From a checkpoint of a small image classifier.
Model: 4.49M parameters, 32-pixel images, arch vit, norm rmsnorm, activation relu, moe top_k, num experts 16, patch size [2, 2], layers 6, width 192.
Data: trained on made-up road signs on poles, 122500 training examples, 30.1 epochs.
Rows from block 3 of a small image classifier, named by matrix and row number. Rows with one number within an expert belong to one neuron, the router's apart. Each number is 128 + 32 x the weight over its row's rms, rounded and kept within 0 to 255. All counts start at 0. Numbers have three digits each. After the name is the row's rms in percent of the matrix's.
Before each expert's rows are labels from the 100 images, of 14848, where the router gives the expert most weight on average: "place" is the part of the image that holds the peak. Only what is clearly more common there than usual is listed. The data: made-up road signs on poles. In brackets: how many of the 100.
# router: router (model.blocks.3.mlp.router.weight, 16x192, trained with AdamW), inputs 117-155
# up: expert up (model.blocks.3.mlp.up, 16x96x192), inputs 117-155
# down: expert down (model.blocks.3.mlp.down, 16x192x96, transposed), outputs 117-155

# expert 13
place: centre (32)
router.13 123:145155102080166159166163111133098131150159144117104143182080189069184172083137177135186127168162140151170112091161125
up.0 007:094134161054188089130117144109136077095125143097093107103153133130131116129130111118185121134117171116159121122091121
down.0 006:143143188157094146060033112134136162107167111122133133109025158129122135127102229159116167162127188093108139116133148
up.1 151:123101126072071147152134066107127157161155145115137146040155130181116113134156112001140083149091158150073139095095140
down.1 136:120189079180099114117196125134128103118146108129148124130154116112127129128148179113128082159134111065168125126205127
up.2 049:115088135143117108082052124174087014170058098125141108135144048158122149149154106136107064098184109087142134113136154
down.2 040:121113214126099119049121116119121154128069132126134129124182143131121131121116151149139174142165182132118125143133131
up.3 088:106128109127093098144117191078157111150135117136098136128174094156109083133085121159101153138059118124077136152128114
down.3 088:141169137121156136104158129119114215124131091129120132134080145139128129121123167143141094110192221133094127112155119
up.4 127:112120151068094137149113126093108219158148155131171143123058135083170137144082124198123163133156144141071130108117102
down.4 130:134109039169126175183171135124127030139146156128116128130086126105125125130140134146123152130080137132110125136144117
up.5 110:124081117122160126076142075152130061155149122116135122049170149135138076129085135153121123115063159246094100078133127
down.5 099:141175116099150163134116121126113177131208151129171127126202117130119126131120147131132072158078191071094130110123129
up.6 128:137088141134174153111155062114133211141079136119133109049118115102145150109097156188122146110085119133101111132141112
down.6 118:110123157121141125118165138103127034122105143129145128125203127114135127126135122138112188124248079132227132119107132
up.7 102:139145129095175138159108045113180218169156149146089135100205163118101159120122151137124124128172099095058135110106157
down.7 096:125074155158110126130129117148126169141107142128121132130172124131124129127114192158123094108026173083144126117117137
up.8 134:155147136092124145141150127142142137020175159126104113174076159092100097115130139161165122129087107134137107132135102
down.8 121:136038090162122115129059139142126108138100101128118128126120186153144127128114119099149187111085154135150130114167136
up.9 057:112140115129169142187073134123123109148150135137143138126168155140172167144054117121119222118033061096122132116126150
down.9 056:152059091124100117151157123131103041117154124127131127123072157155129126123131100127153120154126079093206123128164141
up.10 094:129097100124136180123127126144128184176140123139135123106174127158161189128066147100106076153170144150179132141101136
down.10 105:132094160098151109171177126123128194125134118126104128124082096120130128124120212148109128135094108157000123112205133
up.11 131:133145158095228117124086183096109100092093123145109126199107116125153209121144125074114102109094136182123116143137147
down.11 132:129082085158168138158061124137124077121118125127118132126060140124130128125103094113117166100234133070085128121121136
up.12 105:152150133120190124154166119118136166138143145131112143133107125131180149130062122107116192123012121202212132118111147
down.12 106:118121117140109146077058126139132058137078122129099127130117115148120129131149111096101142064229115043113134128097129
up.13 062:124183103143082135181088109157136123164136166125144123117156118154122140129125142112069155122125133173138118150089110
down.13 054:129103151101109155188154139102144147143125183129109125131105147083134130130122117125115148180049068088064130117086111
up.14 134:168091123101140161159106183104126136092137137137121120153176133153094111111151113105153114180102152103145120158109107
down.14 129:138170243125143121192126129152126046124124128128135127130181114143122129130124112153124149119127117135089122133143120
up.15 053:127127137155164146088139177126147171177142139124130167111107107120148093140165129082137095156176093188141099114131119
down.15 044:116183115152143149133113111115124120124170129126087124135052142113124127133166095116121105136099097209115123149148129

# expert 7
place: bottom left (30)
router.7 074:102096131167038056082110106075110086162118143121150125135079132109127124116172125073131147193138112090072100126147151
up.0 103:149104148147155145118109075108119100123136118131096119176087121110043161109145102199110119110071177061110147124133125
down.0 118:137085103105119126194152120116120100129164118130181127128089101081123129123106138125111086075042185174142128115065125
up.1 091:102220124112069090160112084124203141133165158114127122099134156132077145141118179151097100093079105089169146100101154
down.1 100:152140255184150104144086134118123224121159126130148130132142148139131130128144133123141086142128084129070128121135121
up.2 007:110060135153190148110082082156156196150134138101162144144126139141109179142133138236143146142142088079102129111140204
down.2 006:110132115087122136089147122087129155119143123138200100132105132140128128128141167125114182067090038169159129117118125
up.3 133:138129133120204146111145065133132156083111147114095117151122142115162230127174130078164135080106195037153120128139133
down.3 144:129216154136126122162159127119130062132171146128114124128102103131117126126117109129119135187085153203000129126130129
up.4 127:138128134139115143140155173137102107086159130150114137206067148125015113107114126245126121129123063253165145122137128
down.4 122:130079134161122102122122131102132070134141135130124133124155171096126129129130053150134136096090192000143131134203122
up.5 093:119106123158176159129163243173123119094130117089193135224103128148128167123128109176092117160088195207133119131133081
down.5 116:137077172116138141069160124117119054128117146129176129127090142151122129128124101118118221098153149192150129134128125
up.6 145:162145110089103137156156149087116123100109111120131143249140147144152118073137126108091140111138158225140119135144113
down.6 119:118033181118138125155050132135136034127139131129089130131140125138120126128153108113116047137155055068077128119161130
up.7 130:120100113065167181122156104139126131186142129147137115025127153119052113144151122182174156156085137096096135149116128
down.7 147:126095050139110124162197119131130141125100125127100129129114101114119128127138121132125143068255149192099121128114127
up.8 139:141134131120148122117156177131118131166168146118147088103210152090089084144137149132118117130155148136121105068121109
down.8 128:133052074147142152139126129137133163133102127128097131129108142151124129123117085136146161193118148168233125139166130
up.9 067:094174139153186140136151042135126204063133125125145182055104109107187152123126127109076064136108101161240135127139165
down.9 062:112068144132128132093168126114134241129152120128125129122168135124139127126111124121146083150192197147069127105125131
up.10 172:094187144056068129155152190126116161160145141136148127164089118134101113143163149196131082146157122112152171123114097
down.10 172:124114150102145146106131129120128004130155122128120127126094130119128129126127124114127149104051164083096127124115123
up.11 033:155118074137068122098133073128147112060113134137089081220177114117178070112111130159059061134125106225072114136120143
down.11 029:130117160094096127078189130114121143120114134130128132125087104089137127128135130129128086199173053117058130105197142
up.12 124:110121132151217139116143105123140129080125121110140090098139101123077115154178131076118165125123150111123140145140138
down.12 146:126095144151121144141177135161137174126189149129121129127134113127130125129130104117140172169110099220161125120155133
up.13 018:134087116210162135127163137143138102160129116153170148166192090130046114129117148148052134091139165226129096110136146
down.13 018:143230088167133123051117138140133166121145152128078130125192117161126127131106086123122127089145144133136127117141125
up.14 006:110075129134205117156139068108159142161122160129114126148090104110115119115163170114129167105126136103109139133120155
down.14 005:132118136086127114051052143096120125120177136099125114141085126100128120138139108160169106138100092217105125101175147
up.15 158:119159127152121135131119134153101175120091127120112091198108102099098144145127106099155158145110197142135127153125152
down.15 144:121176128094104142131124122120128131135196121128119130130158084101132128130152150125131055092201059215126126130126130

# expert 2
place: centre (49)
router.2 083:132125177168042148074144124133118120038086113130159107151124080132122077089149134112119122140146134130112083135136166
up.0 140:116127169195072146132147214145097151166092121100115119095117078148165110121082119178147157108196154099108129111121131
down.0 133:122134197128157132124143125113129206119131126127115124127111111120136128131141143112155146191000167111155126120154130
up.1 164:130145130135015134118122121148112139031082131127118112061126117142134124139091123057123098132126167180164142169105102
down.1 164:126136158124116122099154130128133128129131134128116128129134115112129128127130110138133123103050139221121128127131136
up.2 101:106142104086083089148101090129123160211092088140130127129067161145160206128114142167134147138081137143143166133162147
down.2 088:139187109116166115138085129171130075123136123128139126129051113158119123130119089116130199175168074113148127134138122
up.3 031:128063111150116142088088197123120102072125131138104171184136127134080089135143143079110070129118115128057141128170144
down.3 029:118059181121120134133132128128128141127112131127123130132157135117117130126128165120112108118075156147149128137144122
up.4 090:139166131104167101066125098107124091138119123112112107151150108120022116151078122061177117135142149080082136117129118
down.4 103:127202163096153111022165133117129140135184136126106128132053123114135129126137143115131171180067182187106128135126125
up.5 057:134159167124145138103080135118124112148151138149134101103084138091152110141213083150151135162132106127151115075116162
down.5 053:129113062141130125153077126147127153136150135129148123129041081115126128133131154145130138063123155041084129132116128
up.6 131:158105130139169110109146100154103136229145136116142136136091168132091101133104153049097084166105088110132131116127090
down.6 131:123151172164109132124177135133124126134134121129134129130175122149128125129148129134126157192124161097005126117070118
up.7 135:116091146152094136112187086161105124061115127112095110170111095101097149123117120104125179122167143091131134153140099
down.7 130:132133104098104120082156122132128134121141134128127128129080088129125126131148175106143000255054097135132126102197134
up.8 007:129105110135098159152106152171151079135135150098093169143151177158126133096087130157121098087078194054052120098166142
down.8 006:096127187111114127056180105151134127126101154133172121135153113143127120127114081133163156193146165144152135122108134
up.9 041:131139146157145124107197068103154069160181159112165126161153171120156152136105161207107161103118204077151131115131117
down.9 040:119098128143162129199162132155130135131091133125179126132186098132141129127133181143133064141161201129059125131140113
up.10 065:115167140157131125140117137106158141100151129127159106113135144111143144127173151120183119156096144105104148159123139
down.10 067:129054213138150077076107131144129139137205153127125126126132094140132128132166085124135176131080135205225121101150124
up.11 125:124139087118108124145086022167147172177112119123087119224207113157168119128056161137115133117157173149162113112131150
down.11 129:122152104143124146132121134112125096133110148131145126129134091127132126128134118132109106058015120046231131132074124
up.12 106:145125081096230117091132098122177117169166132152085151140167199118127132106135144203122145103119100208129125066137129
down.12 103:133169086124147111081108131125121114121133118129134127133055159108130128124134134128126134135186209073090130143192125
up.13 126:125131110188124118122137156117141164089122144138126126041177145126148086152121125141121129115151122111167147136126108
down.13 112:127092126101180132165187134127131078131158110128104136128066133112133132124111136108129207170089153233085130116110127
up.14 071:136092107127129101109065139115143057094158120136111138109213143122023096108156122101132148109179207185121122160128118
down.14 070:126104126167118101135135126110129193131141121128118127126146102099138130129126146103103129060175051196113124113118133
up.15 042:144162105195211120145138164138091162197103131136137143191082131132113131117093111175142133150051077214174137151133128
down.15 036:140216085158164122111066119141129115128138113128131127124135098164132130124115152114140056000137255136080121111101122

# expert 0
place: centre (51)
router.0 134:150149119123123160118148190131129127078133172116118149118219104151098073115111185049032083151099140146120131073082090
up.0 112:152129140116084175121131094131133133119117132119159133172130116142140090133071079090060110119097141106098124178134132
down.0 109:132155199140097124127108127104118039141159134128117127128172169127122130128115118141135161121152078131170130124114115
up.1 106:101204132133065081153115182115118112096114147137141132051141102119040082137177134138124172121146094058180138164139110
down.1 091:119124120099137133161183124109131085128156134129108131127172132158143128126153078123126104106170098121117131125033119
up.2 158:140108080081023124154102136109132075107128133141116120149163126137146149110084135210124112099126173120120134097096122
down.2 159:119132144161112132171112129141133155131129133128094129126191113125122129129121149129148255225129132034125127129177126
up.3 083:139119159101110120112094005146162174128134166123090137151164118096180161121123115129050093132010092136203120130128106
down.3 064:123082120080123122136151130125130057142129127128142131128062149134113130123108165131111100091167058125069132127146137
up.4 074:147088113088131118109097190100097149164150120182154106081117156090143133142069094128114124098144155071103110158109137
down.4 086:131177172112112133114115120106125144125161147125140131133198141145124130127122097114142112203179064147100129133135132
up.5 124:142162154135218141128122168138099206112116142129126110003146136121141113144107106110165112144112073140096126138129126
down.5 124:120117124125113151076129124154127106127162123130101124127143117135119125132152072134130172140153101175131126128140130
up.6 111:120090151091129116182144101141093109145109132123172139109091120106133159136136135168162136147110133131118137146163112
down.6 109:131092101147137108146154133149125078130169107127138130129135138130139127130131129121138100147141130140146125134167121
up.7 128:115090110136123105066098231147105121142108115125142126097145099128089166152087112000096120089106120127062138153119121
down.7 128:129141153118120128216115131135123184127090122129099130127103120127132130128123127148158156158132153193067125143093127
up.8 035:122084145129139116141051109126101031164142126118144137146144118144148105123137121123106088074156073064182122153134087
down.8 029:139153177154142122204123122129125200128139138127112132126237120152122130131164097140138046242093177156168128125125134
up.9 047:129090130145255088090130080157145097128121113130183111193093135137151132144169110176121089152113080194142113128125152
down.9 040:122092111170161142208060132140130193120151128130116126122090116129122125132137079156144034123163141034125130121148133
up.10 084:117142137109206122149069079121160122160121120124133121129149141155156129126131128124147152103151110070128111136134146
down.10 090:136129044174133141168152133126128071119145097128148133127116124134132127128135090130135093144011227109164127138148120
up.11 112:124167120140104128130162022116128097150142100144088161031142154105073087129179141185107130133188092057143130148147084
down.11 132:134096082105140137117160129136129000129148115126145125126159111136128129128138131135127184154000198167141127119148130
up.12 052:146136145148123184144079143159152070103125127113195135109094174121194196123101125146189159125095142113137097129129168
down.12 045:122129230109141126146105127118129171125158141127123127131181108133120132128119188149104094140249129178115130116087127
up.13 087:117202139138131144134107086121120157131142111110104124159145097119157089110138143178130096102191146106127104123148103
down.13 091:111170056116133140143189128102130219134112109130178130133043158126115126126115153118131115111251106167123135132062127
up.14 065:129096113122164141154146181110127098043131105128122148081090137086079104134201141210187170123086112130124123125139132
down.14 077:117117100119144131146080127147127105125136113129114130125100123163134125128112137135118255090158098102114131125185129
up.15 128:158152112116118152164143255129137141082149161112152144027188125132114104135117132068150116166152139112168139104095127
down.15 132:132123121157102121132114120140131178126115137128141127125069133131132129125114139135118089037134058038041130128119136